{
  "tokenizer": "char",
  "optimizer": "soap",
  "beta1": 0.95,
  "shampoo_beta": 0.99,
  "precondition_frequency": 20,
  "adamw_lr_other_params": 0.0027,
  "final_lr_fraction": 0
}
Rows from block 4 of a small CTC audio transcriber, named by matrix and row number. Rows with one number belong to one neuron. Each number is 128 + 24 x the weight over its row's rms, rounded and kept within 0 to 255. All counts start at 0. Numbers have three digits each.
Before each neuron's rows are labels from the 100 clips, of 14976, where the neuron reaches its largest size: "top examples" is what is common among them. Only what is clearly more common there than usual is listed. The data: single English nouns, adjectives and verbs, spoken by a formant synthesiser in many voices.
# gate: first MLP gate (model.blocks.4.ff1.gate.weight, 320x160), inputs 80-159
# fc1: first MLP up (model.blocks.4.ff1.fc1.weight, 320x160), inputs 80-159
# fc2: first MLP down (model.blocks.4.ff1.fc2.weight, 160x320, transposed), outputs 80-159

top examples: /ɪ/; /ɝ/; /tʃ/
gate.144:140162115184094099158111142136150106110104106119157132125118111152148157162119124103112130122101109183144086117133126140141093134117119108102113110138182137142118138117158137096149140137131096132142104210083150129114115134155133107088107139
fc1.144:117086136072160154120138122125108154149148149136101125136146136093105091096145129160153124136147154060116175152127133102130168109138123166136134157112062111107147122132112117146106127129132157124122142053168103134141141133106122154163161127
fc2.144:125111153138117125097111127102113155147122130135103094091148108128161153171117125120155125114163167155105122106106102128109128076124155146101154133066155140136133108120119124131117096136138164163139171080145144124177159118097139138143092146

top examples: /g/; /n/; /d/; /ə/
gate.162:139110147089109157131109092097143110092125170089123130117133144148142117101107134127120128119112165145172110138126148109131154142116094136141132077130139123131142118122127142130138117141112124124152183154164120141129126065174099150135118143
fc1.162:121134131113156199097105162082102125125120073114172123146157134169129126146118114100087134117088137126124155093152136110140148122099125179138131109164091111118135140144113095148113104094151152138096152172149075112139142137094114118155139126
fc2.162:139096111124109125133132167125152142122148105147161163145126139143107126154094118134133121152144165139134118164128139121148151143131165125143086154150132072126115137101126108144148121149092135126110094103160131105176107100131163172154141120

top examples: /l/; /k/; /n/; /i/
gate.193:124114151182132114084168116152144111104114108135121115121112115150161113127123106136185110116101137160143165116128095103109097143152075128131116096167088088147068119102162115090153123116128123136124115133123150129107072159124109085143120100
fc1.193:132126091122140133114115125130121144109101095130124153113121141140098143119121170118119106152144127152130105137143139161098162183157144158090130116089085172107121144084140168110092126114143142078088147162130104127129117126167145129151163123
fc2.193:106131181100092128100121120156121110117116099135162099125111122133151138164137076200119098151165126154142074150112107156129126087152154151130172140191072128117077142139090107107139158154131114136165156146143105146108131150121106108108114124

top examples: /g/; /k/; /ə/; /ɑ/
gate.134:092142098145136118117121123100150123156160136122103143144132122101123165131114119163145103147130178124115103144088109158102155117097108082091096135154138086112166160123132097093125163112142152151123138109159125192103141092150146141078088113
fc1.134:115134154132149124128140151111105115162154156150103100148098138135162146074156100124107101134136180138119103128126105155105167098145123094098133096115146096106140152144135104104150158109093129110105154128135128154123156097157118119152067101
fc2.134:123125179110123115161127146186146131181148138095094165094137174172112124125149160121157117133077132078139132106112105148158175151138194120138087091128114116110127124161147108143117123111131081115154145090111110097126156164105137105141132141

top examples: /ɪ/; /n/; /θ/; word: thin
gate.66:123137128129130127150097083118091157149168175168133089139093144108125087154118142118092118093109140192140116142140132139132121135150131133147131152152121084158143147114120084113123125119102144153083146128132132168127085160091110095099155127
fc1.66:111088137140096112137160132160167119111103087113105149121112128102139140133108114093169092186121161093126164096100114132113147137098097144133103108134199118103157116163162130136110133114136115136180123160107103126139097142112130149093157150
fc2.66:119106104141127096112169149101151132136094132140106142133129106131160161122137135175101103128052146130144131133129107143126093108138143116140171139109165109159183091098154103111132137159060113157128087152118153150101150149141113109092123135

top examples: /l/; /m/; /ɔ/; /s/
gate.294:137141153153120142136135122138100122173114100176154161122156122142178145121140165144145080139121148093085162098101142151118108122079112128105121170099073149130137169075099143124127129093127104164095122114135133125123141107132164139121126158
fc1.294:132162125139145134096186151086131158091163164123109134124148143120094156112085141110070126120115121119133125086134124141092155102116150126114123129125142099118127129129151131115132111130130180144164136156146122182081136108133152123101109171
fc2.294:145111126081114128101116075152117123020150112123096164112121125091134126112092122159131057127117139160173122142089144140116136134144130154140139117145150092124141098117151147165106151097096125143143112129117138167183144135139099132119168127

top examples: /g/; /d/; /ʊ/; word: good
gate.13:125122144129136138123139113160136128150134092150102128097135164105121191126090169133123111195118191140158164139151127178120165150126147153129177088151102085107121135095149111138123150140132131125148105078138112129099124105142114137128134144
fc1.13:123117167140116130119123093123111102172135125158120090126143119161129162122112137117142129176126179174122126086135107155111142130136157171130151124157055117122123079113155134112121153123165153172135121098101106143131118119169114134137145108
fc2.13:116120119099144116113142144119130151129143054117120126119115120110104104113120129088159129132107158138146118137155138141180138138142108096159121091154151107140126165135111112099126141136137124105139122145138127136141142117122113125090158116

top examples: /ɪ/; /t/; word: sister; word: painted
gate.244:167099148136141165122075136159099135142155151146104150110128102119105128074144101104090114166095139063122141119132112105149147117153118151131116126117113142133139134093104130110095136152101150145159147149145097130124113131132143151123111145
fc1.244:194144144092119116146133139156120121132115157143148085084117147115130140096134136177103113134089126148116156131118098106139146130199094148122127114118095151095166130125117123162089125088111127151146162102083141105124116111147116128150110172
fc2.244:125158164101079138084131128140091098113106120106155087112118127080151105135134169102093142182083134110115129136129099128142124102140109141166111121128157133152102106118184125128118130106095149154128141124155150094071093127134143121094126179

top examples: /l/; /ɝ/; /g/; word: girl
gate.272:164092126077110145127091145118137151122145131139154131141144173150147134057097147160111144108128128150120148162138088134132127134156142076122125100174153118127101098141149164107146138079114144138153138133127076106121147175118109142178133088
fc1.272:163159097090140125100127109107141179159137130137122137104117160140114142121146127103127076110072143137087137150117115117177129090153125128125118131101127160124131162130148155083149133144139126128127105146107149122167077106095143139132109166
fc2.272:168184109110129106096091132134167156102132166153137172135145172121111124118137170122101094103141150122102128131134126162164157112157116180126162155149126144107156104088115133108152125093156131090134121105144121099116102139163133104103121110

top examples: /l/; /aʊ/; word: flower; word: slept
gate.133:143110184140096114078149133105141168164105148126143135129144135127156123150120126177143165115182102110111107111099128120105127148094142082156126171127137153140144191141139145119135163108154130119159120131115131132124056133131134107117139116
fc1.133:133131160171111169106111077139149106150116096101113150139133101154098142105109139114123093143139110098068162106129123104114121127146138111129105138089156139102099125131181094135075089156125146143125121117137143105109139123102155110136133143
fc2.133:127115123094171144104152085143135116112133110105109126077114135115108086088119153100120063145104141121141145091160128129128136155111118134151114153149135067117095135155109129100111129067134146116115116142170149167111138099134115144173109129